Weights of a small image flow-matching model.
Model: 5.74M parameters, 48-pixel images, arch uvit, norm rmsnorm, activation swiglu, patch size [8, 8], layers 14, width 192.
Training: 12500 steps, batches of 128.
Data: 72500 training examples, 22.1 epochs.
Rows from block 3 of a small image flow-matching model, named by matrix and row number. Rows with one number belong to one neuron. Each number is 128 + 32 x the weight over its row's rms, rounded and kept within 0 to 255. All counts start at 0. Numbers have three digits each. After the name is the row's rms in percent of the matrix's.
After each neuron's rows are labels from the 100 images, of 14976 (inputs lightly noised), where the neuron reaches its largest size: "peak on" is the class under the peak. Only what is clearly more common there than usual is listed. The data: patchworks of several textures.
# gate: MLP gate (model.blocks.3.mlp.gate.weight, 384x192), inputs 96-191
# fc1: MLP up (model.blocks.3.mlp.fc1.weight, 384x192), inputs 96-191
# fc2: MLP down (model.blocks.3.mlp.fc2.weight, 192x384, transposed), outputs 96-191

gate.102 128:128109173219193154107159132104109150074157138062115143116149112101120118140167117152150140152106141105158136125128178079081122110091085144137118146107122154085131149123171103128137081184167132163130167149068156126153072153099110134146132118180151119148068113127055131095075043136174065147
fc1.102 097:138102116100105104141136130117120109123126084150151118126106125138071122136091078097130132105110095108107134183172130110113106105202160199150170099129115120119136141219164149077107096096075131101113165079068197205119111131140122097138132154096099163127188145114154143059138138175142132142
fc2.102 097:158129144187147139159161142097074122096101159092120134125145109091099084098148102152134109135129103106164161172120157108110155125087102197141099121110115155106136140150177114159118063142111113123126192095091175139165072155164129113163111123153100103162148098123097162081023060166193075129
peak on: rays

gate.343 084:103145108171191049092127071131102158111132097107040101178062085157154160169129098185137066141119128113154083135131096167144119105128139175134101118153114150098118135182142160191141158092065111129165142066162122151138114114126142132106185085134102134102085120141111112100173120134127066113
fc1.343 096:143143185094120074118114050109108095167122082119135123170125094095057046098155132113160189118148089124087111167139097063128118178157121163161139094121109148087133155176184127096110167129080122093080157177081087086155165143142096158107079111152119091082122150126124134109125057112082151111
fc2.343 088:119152148086139144091115010097083136142135093136125106163140158094118069067167121143119184134088117150095094180115106081155115207127100161150156107151106160094151139160195164109112150147116113078108151153092101101199168102070102149139130142142135083104146134087119179100130050134135162147
peak on: striped

gate.25 091:122156134166166170110116144080129107102124159112122059103113077128123101069169121142100164112142169165105122153140177152107104097090136069088151111094116159109134099145095157174152185142180140115114133140186144122147146110083136124150114105104126093187125173077115081171175137147114122125
fc1.25 109:134141126148165161120125140050126164110125107136158100077106092156118104138143097132150147203141081120097142116155138129124189111121146107124128115093117140135117116163087092232127178172196133096119158157152174110157169151121145114118114118134127087194140139121126118111159111128105111137
fc2.25 101:125113157153187169126105130081115146105126069110136133051111090175121129149128099110127154143179114154121198129179184113060071136120191113148133114082134138139136114188130096171146144145158112103126102157147165100161148145137139115158137128125135128172129157165155130112150166125142131119
peak on: rays

gate.124 091:161105192100133103074080059117150084155167140137071115164065154182108159039111133143156099104133143108128103094108124160133132107128154135089136123102163066107101144070147097124138095133127095113151117124164112144161104175109115175115074073119168109122122105149107134090108140115117139176
fc1.124 111:165152104150124072137099084095186084149142123130103155093151122156101112048159171141069110148167140149161094133092080130195082146176152145080103115136108079130110099046162139082138105137080137128093111112061135107171151098111061123083151075155137094069102174107134154158110153199113087110
fc2.124 103:144126092179097123092136124133168098138159139155122135094175105103088075145159125133136131147152144118170081125095122122198129147194153120118100117116139071153108147079176153100111133097112168142105127070070140114177179108142070139061170162160123086091169137114165130153164165126137126131
peak on: rings

gate.63 081:154140085118104150100155149134119096180150080128102168144173145147153089132084139128162141129178097168133149176127078137225164208179142145161110101163157177134147147113135170158095092121102134177169202125129103131113160093195125132117120167114115136136158106152116145096107129108107139113
fc1.63 101:135055142099138122120157090115117114139051133140216154102104097128072179153130113142191155137097128126150165117145130150133255172133123115172131131107070194134147120126111153178145089126144148139178140141084118109127109143129098124063131137119120151145160121106165119113116096186141167104
fc2.63 105:144195121148141135139143168184187151135168139118074134138121113108146072088141124145092111136186118135154140124116101098138151060170178140097162135130107048099096143121136097095120193147135111085068185108165128139091140126116142143188097099150082101128127092124152158161179178102100110137
peak on: rays

gate.282 092:105157122116140057086133174108154138140204130139131137134154132165120073088142158174108106131139121114185214164124109105134139187116105118114108160138121143166138158147136149103120149193124156132090134097090135081132122102093108130172174187149175154115089143115145137107082154128072117108
fc1.282 089:114116126095086104096140065161139096072134107149142151081139141171129085167162124133151163147163118203085083116111119156174108150129102134093170094120081081089130127134123142124156114185129107079140130116160113084148089096119092132020124148227128116168168044178130190130147084116178147099
fc2.282 094:138086137117087184085156077178074128075097100134163124101092163100152137125154110072135178147125162169069087101104135165163101089133093114098118107105102110098153098109082144139161113105147089126145138160191129132149138136175091116007102113163098106133195056152136150167154066165172160107
peak on: rays

gate.89 127:133125114196163113122056163149112116171159075161156080211112099115166151125138096147108132135124148110083099165122167191145120124099120129107156157106129187115133124101176113090126153119145094125084124190169029172119085076098155131085135135070095119087113146070150176110158115155100114128
fc1.89 132:136137132069091138129168072103170123067082205068118158051140149152133124113135192131119103114126114139163090061103086093095107089117082148139099125172130103130117138142083124136116094145109182125157149088086194140168195196144096124173131115213137146181104116173083071158102154119150146117
fc2.89 118:124105078041122122152119093117170139083122176107150124090140174160167147120168166124143053138108127104168058062049079095090129110147079136139137145146155163120140128088098148086087124118131196100104147172086136163151199153145087115187111123174110164141115085172089090153099117130143147161
peak on: crosshatched

gate.73 081:161147099106072138101140176122143111151143131149063110146156155163136112136119158094104080088147138145131141159083079163186119150116121132153091091129217162082164135115181172148118151097094153173141192112147118095139101132162125135154108147150105164090152107129084094126062087103055122124
fc1.73 091:175158105136137098133091140104120161146136071125085108121152105103193125140135141052111108115127139115129122188106103106121077124111088127121146123133181184128169080094127126155154178125139162146129154173156171135130113074099167163158103106149170166067094155167122134184032107117109127093
fc2.73 096:093107203130106129142153117100114092077119164096196151179108155207104137115129104163099149129124094129117097079150146142145107153113125169101110147122165083159108127191127134085108093112124060172127114111087094123176121141123116150047116146129141121097123117121108173102162181094195144149
peak on: rays

gate.325 087:155166093133103084131190116099124114133214181138138159181142168132104098107150178190090171158085087115090164174170192141123103132114064043127157135143071186117138087051159174122149067086121143179147146137137102158144163112143124140076107169138119097122079133120090129140150100084151092151
fc1.325 076:161129113145137200141133113167102135112100144084107085132124114125139147141111121126113131116158145070091051114096086134135089088153093202125144123095057120127137125135153142122117167133201139044140099119105150182074080151125129082172098149183138117108143099115157133169154134139136147104
fc2.325 077:081122105106144129213152119065077116112128182110138136171137181103148151118173132124137104136107104146068144154095134127145180117142083149136124116166219194100165157093127145081091058089147146100159154175109124184081176153163105097107095190167174116097120111113105102092146078063182179128
peak on: plain

gate.208 081:141086121123169132128134101108117115115121142142091100089082176152175095099120128161158145058117120103118090139128099153116021140129132153140134108100247126095160118090118126091128071119157075162094167160122112174110131164107102108116118111110097136138113101131115117081178108115122111175
fc1.208 072:139113096175093146164175171113107080159115167125172168149137109120097123100181119143180138114058153086092151088108143102152057079112088160113125113170200157086169147110083177187149147084170137080127090134155131110147132102130146020145122146158109106112174075136060147098175122116122103179
fc2.208 088:101125112095124120204203124118107125129167158133120150142110149124106104131155147116121123149086147088094116158072080124161255105132076161157135088109021150100119132093098133088138150098170091089088177100156110168127136106143067141083121128151095154104133082138068154108140086103146145157
peak on: plain

gate.237 118:155083138115157095117082147210117117062107132158160132112150132082109137113158124100114144139139142117102154154158071096099119139104108197113138165115121157079105042101120109111135176116169131075069147160138098154142120122112166108150144099137138131150141127157129160157148048179119184113
fc1.237 127:123141087108118172128145129017121147199119162089099145138125123133138124141132131169144081096116121134183106131116149155112140098156142077168146093124099122141154216131148133114099072134070108158183092094139172116086143138136126111092085155143131141108094128123114108112145187092167084165
fc2.237 116:125122086084106149070142130059097164185139189096086160125131139101170146132163144166156038119099142122182084145103091149103122127195142138173150112135164194149156170114129148074078073094137128137140142149114140144103147088142112153121087139149136163118077096128120122101132131107178108173
peak on: crosshatched

gate.219 121:112105129142141096126051117145108148153143134098084127152157115108171137093174093166189091151106158089088161140145156111110138113106123100132126129080103121133182107201099170142136214104084125119127069142163104118095078142085129197111129079154131159092163170092129081138118165122091160152
fc1.219 098:081068155104159182109127127162090177133091045191125153055082133131086107135126159168131172086154153100121152177120090099134144149175150136193090137155120104169126090210156119152124176185114116155169155112126142086195104194191146086152166185056118115110115115107127122088168072154123108152
fc2.219 098:101091124136092098029098104156067152128103078110085141070161139139165139114168141166148128134148173112098214140151134099148122130158166122177097093152124122141178085229121161148132170090089082120116115148151122104146113132124153141113098094096097137110179136071083139119112075128110163152
peak on: rings

gate.91 085:134109115169190134138096103177131138143087155167109134129095155067071133128136124157089129135119092096120156027133136137096136108129150088115192074128086141102101121066197100148158228113141178085094120184201127142118134093136123089063118091153184133115090154071138196161169154153139145127
fc1.91 092:152139103095139155129168116141139176115090149081102101104118102146176162134131188146150091098160180119153103165075122121131112151152116142146118096091160079146135168174080145122110070187141112156139073089092137115085120095165127138094180118067070130133139088083088112148096140159061092121
fc2.91 091:151155124072109137077163133112113105069104143091167098144130086154156171115129175125123126146134133123120143164076121147080145142128083153126086148093082102152079134199046152105144030136099096156128102056102125167110127138084128112144172114099082135089121121147086092133111055163127132099
peak on: crosshatched

gate.239 092:136127138180127141095145158149129126098127128128135164081117104138152148139125140132139137123072109130087120057093158191144128118157175161126123159054090105133069141103163153123108046111120143160114110101111117173079158192063118127100122113156090074109148128109146091100104121173146094110
fc1.239 122:117207171106124127133078132124115120133150109168136047177112094135079118124145143108100164132141122103159141139179095092095137141107085114133139143146161168118121098133130140150164190181121146125176161197178075134145119128111178142178150174089208147083047135115145158120130166107079157128
fc2.239 114:100152108087168130153059119109107122147147135136142067166150126131095134142137128121116126149117123113159131139169117102048123129124064096117154153166110144117155099115099109167155184141122161083122116210143101119153148126083165144166160160124222188090035148117140160135158161107068125140
peak on: rings

gate.222 083:094162090146154137148125126093186131133110147135110102092134112075125121114163136140105189120080114091084175132182160119033082076106142114109146123105062125090111162127104103046109156128108177113043094139124100139120090069069159128105150073127156090170135182078115136145125117124118159093
fc1.222 117:109163194119150118123133142097075108091141100125083094130134109176160137124098117110149113100117131131179038106102159145151031155110096094108130157107088137151146137158145136116166113107143106107124113145168143159167106175086078136161146111193081119062092076158135149112132147113165104163
fc2.222 114:148103150117127137163105148082132140105186113132132117152148147150123126155115142147139067114103150141179055091128121168184255124144117146123066134126242118135125166110135117111091114127138139094132139156134104121173133155110134121124114140168110144081106076162100122122132137144155087203
peak on: rays

gate.77 087:157160097072094125083134145064151178099137088187109107184095118110097198132121114110210177096062123122164097127085102067145108100076154164107172125120138089116150141115062127158071121095154082165154118177116099139195121191102134136092102111102125076133042141097141129114126170123099110092
fc1.77 101:083147154159110163137153151069098111225104140118084189131107126105149090074109108144102108088144127142149189148162095173153175143118123080146132100127143113111129112094136087077178130152143079125128121113128082085097110143169191202118170153159127165117133157143108180133123083145171164137
fc2.77 096:165158173119142138134098131075151165220073072154055164167124113102071140107111094122138124164152164130177132174143126157103124146129176121178170161140145125116103163115065131105142145151132113074163174128136067067075114151137181157085142112149162145109081151061089156101074116109152124120
peak on: rings

gate.365 105:112161118176116140114088095164158146124090113169161066147137155120198141123168152155080121148067192091150147119157121125090119122124150172088163129170111134137149129171163151135160048134138121099141158134128181111179165134088100064145158112105140175145161105131122148072180132179127129169
fc1.365 108:169106138114159104136110174181083133107169085160138101095138161133106145152135161065155159160106104090123103166177137079124146145120095158094093111153109134164157065155140131087090160134105136150173092065101193102115111154102155121167127079074153125181164117156088100149118145167127091164
fc2.365 098:123175120157185131109126083172121134127132092117170085126111155118197154117163183118146123093103119084109109110172067079109107121119115119064150102168130153134149058182131135098137051119112129142156147106140169133146120150127103105127128130125159125137158129128126117157150150167122128182
peak on: spiral

gate.74 086:150137098095095132115156124185093116153118129127123118145141148156174153083163224133159145128114113140162077179155104119123159176102167088140165084152112148138173120067067188127101091085135133135133165187100136128073160153123092144136092190144118139132139098176114109095142094131094135101
fc1.74 078:119132102188153133152139141086078071146126079150131150133118101141088155162168095100153170083113179082111133085100194105129173096185071157103182163140106125091127108154196155115196117171162130086106109072139133170117085090076075111095092137137146152157146107100108170112162096159146115193
fc2.74 081:118113134111096144171128113095083140188133137147107113177153177122146181092180204141136142140095106073109094153137135094082135145098124113117189084175139138143156128071118171096134125091125140127111140198102112147056162143065090129105105180146127106085143075123107152093154056125137139100
peak on: plain

gate.248 106:144112131166164092111178108188108125167095088127096078121104175083065188075135189142174127119085137068150134156099126141137098133119181134144123161066108145150097104153132135148148163121137070094125112157101183110083119138150182197180135156090043147105142114095134125109115151039141106136
fc1.248 099:144116120130083141123086140085088138106153129124125207149139110190179060168117058126143121167155114144118139096176113124184072118193062162131146098167101132078188142108090125115127062130152199167162161121135108106159116164167085059087080137160218113166163111166121159158112092189128112138
fc2.248 100:116102126113110118161128122076105132140147164139154193175112126107192111151139127101161112122123135106119095146124129120120169111202055174124130085193150156061139121050108173105116104130164191137127158156153103181155128143109043109076102119178174117126172091107076167138147026189112127166
peak on: crosshatched

gate.226 092:053077102132172122098070120073110131150113139133118140123131131146167135121132115193200092138100112118150150119112112124120144153059117120134135113123214154138139090092122129106114091107120146119085124149123164102136105098106179099107176063103116134123119163105115117141170113090149139122
fc1.226 089:143105137154123126130136142124096134146126091121148128082133163169113130113117128099135078074120182142170137159130148104174146178133162144126046115105027168201180137166147149158107136119114107149193146137088150057189139141172159098151118173110119173129097163171125138171151112120125104153
fc2.226 097:157124152127119112094122122111132098139125090102130136085127121124099122104129121124133119112116150129170107116136149115102121143083136123120074109165255126127107093162099098115126123139120103128172141108122116101152115117142146125106144147067137145121121177141119143112152127135142164155
peak on: plain

gate.242 089:103149133168125103104106126123109073132183088097088082112153113096156117074154123071101089066129169121129165174148203132096120136110127105103164152090128098147127222130111125102127137132150190196092102168157171197114111130096149112173129095148149106096083157106092109175164155157151132148
fc1.242 115:145166081211132069152121169095100120169139108119175108143096107097078133116124120116174123130099127099117193203149137074128113161174167077122116127112119068164125157122081101143127139137134101168162152094159206129106187067131179127205156112137125106170130123134100125093194128135160120111
fc2.242 112:094130099175181084178111131118120105162097130121168085125117088087107158109138104133088118090127109124100220192140177068092094141146158100085157102144103076153095139106074106148176081151115124172145164115156173133122136059111150103216148119131125080168095153140135137094173143098188107096
peak on: rays

gate.360 129:146090114122158152124120134118150097154105120075091124147151133099121113153148178129124080157115106107118140078092087188143122105134078167146142136195114165124111095053108121154134140096196174105128134088123083171108158128143086114225136115190175162121124155085142070145161143095158140115
fc1.360 106:106166066165129112137159098126068144106169161124115152126113141153150172115106048135130085096089175094115075133127164148140127135161113157096151138095133138145141189167146161073116134118101133128131169186093153128147096089111149136085135137090078191083089104113086150120108077201077093142
fc2.360 106:117131086117153133149152093127112156130164166104121158150136172117142174141145128146159046131064189091157080112070101182110150139147108190142141135170168149117116145106132143094105148096146205129060158168117100160123128111143106131159157166119110182105100120122107109113090088161136133163
peak on: crosshatched

gate.296 076:180133164125126089095094161134133127096134107124121169115115169162147144150152136121052117104149159153184108098137179137160169087158151081088105153135047100127124140125116139117112115160136080124181117127102080144072104064149102106073100178138117150044142073108112175102153181144122077134
fc1.296 077:121118150139161151097114142163138164157119166116168167141175145106149146181128131143090047154152093137114133105106160186119135083119135115097080145136215086067124107070137075122182151165163140146161123142134119090164142097105149103109109084114103148104104112098111131189095187127091073112
fc2.296 079:127130148148152153110130181203175149090115158134144144124182109163156132160149132106147028155140121177159160067135167202152168104142150116104079132107101062133130188125139102112124158195155103158116119159101135091133146118089177139114141138091100130125089135100162052171109188133096089123
peak on: plain

gate.185 097:037136125130132087078087146138135163136180155122147111144106113132105115152120132098116133193114158136172144138104103163103134155103169123110144158137074124092152078099134096078110126105151120125082174150133165122108092084109165209185194132142150153075110139168103133126153120088122124100
fc1.185 094:154126119160124093171174146179141100111134122101183105101112130133103104144118096100073151102128192131146159156124093139129060147119184146112107126138225070127170102132138120112150151123184088129159152147124138090136128100140168100137133145159105187102130160153140126136154096099174185151
fc2.185 108:124117143116160140112126129159157128121137156107156120124105125123089104139126085143108135143143136151168120156127076181101199122104151156139128132108022092165152134142094062129132141142129148116089168133123128097137122124130184162137134132113089187087100151190119138121135124127181152147
peak on: plain

gate.98 106:148149060223129121145103132126124055128192172175144168100103164115146071077138135178109173102110087154142115122122151139114147099115067145162131120134099166179133170070139178140163193187110121104118109093155159109152204148087145155165144128151115141123146166056143087068147162168152153104
fc1.98 079:156145140151113072123100146099135120067113122087109145078135130108086072139054157082075188159101145123150151104139111118101124122118106127176122124127123126138076104093124129101125232095095126110099133102074183060140174173110136110116167115182069182144091179104166153184186112140159113120
fc2.98 086:156108150151087086200126085070141168091106108101057125124110100145093117128086076124132119121077152128091163138095115108139113126155160133112156060092146120165126085134102079138138177083130097108132179133122193113118099124141087093114152144118115154118095120185147175198150107080176085181
peak on: rings

gate.9 101:129116153159166125092094152153116152105135135089125085125155102103135098138141107215147097104099129088098129179149093123099123103141142098103152158069147156098073115135131117086122197061065163080137163097071114148135172145103167151133131095099179063124069141145078152127143173184125160148
fc1.9 084:141103085109149100106172108149099107159129084132121080134138167085094122090096172113124073136181127122147169178131118101131125114144159151127121091148152064105169074142121128126057112148121127114121174139101169084137042156169140121098174151146088107083206080112100154160158147086154159118
fc2.9 099:143110150163137097034133138193093132125128107096123060117140149070130091118126122189143102110186105123127162182155050109130114099137215144114150149093103102121105107197156125061088127104131154088126171115075099113139060160133167146113144129102132088137101116098065142140154179166150175150
peak on: rings

gate.263 129:144134076104145118106087105193144183057147132157122141122171152119130178103121087180097081169103134124145176149102090096077116123113219177134096137171129129188132151064132147059133133114103148108177127143106130162158108142097070106173154156154188133128105133117134083119154130065141155147
fc1.263 136:123110101100116121126111134202131146086145125155130120104128147132125157109113072153148114163126124146129182156136099118090146133123208198141099124157127135218181150092142156098142118106133112116174115127098110164159096145122043096179156147141183116163112141129114104088181112048157164160
fc2.263 134:137121159125103143142130158149152123135124091151107082108100069165098065096092099099118196145148109172122155144232201109099133133096141093152108155114112116165166094150128146178172121141119065119160095104148120117169095142135104123125138144108153090151155163148133143077145172060121172106
peak on: crosshatched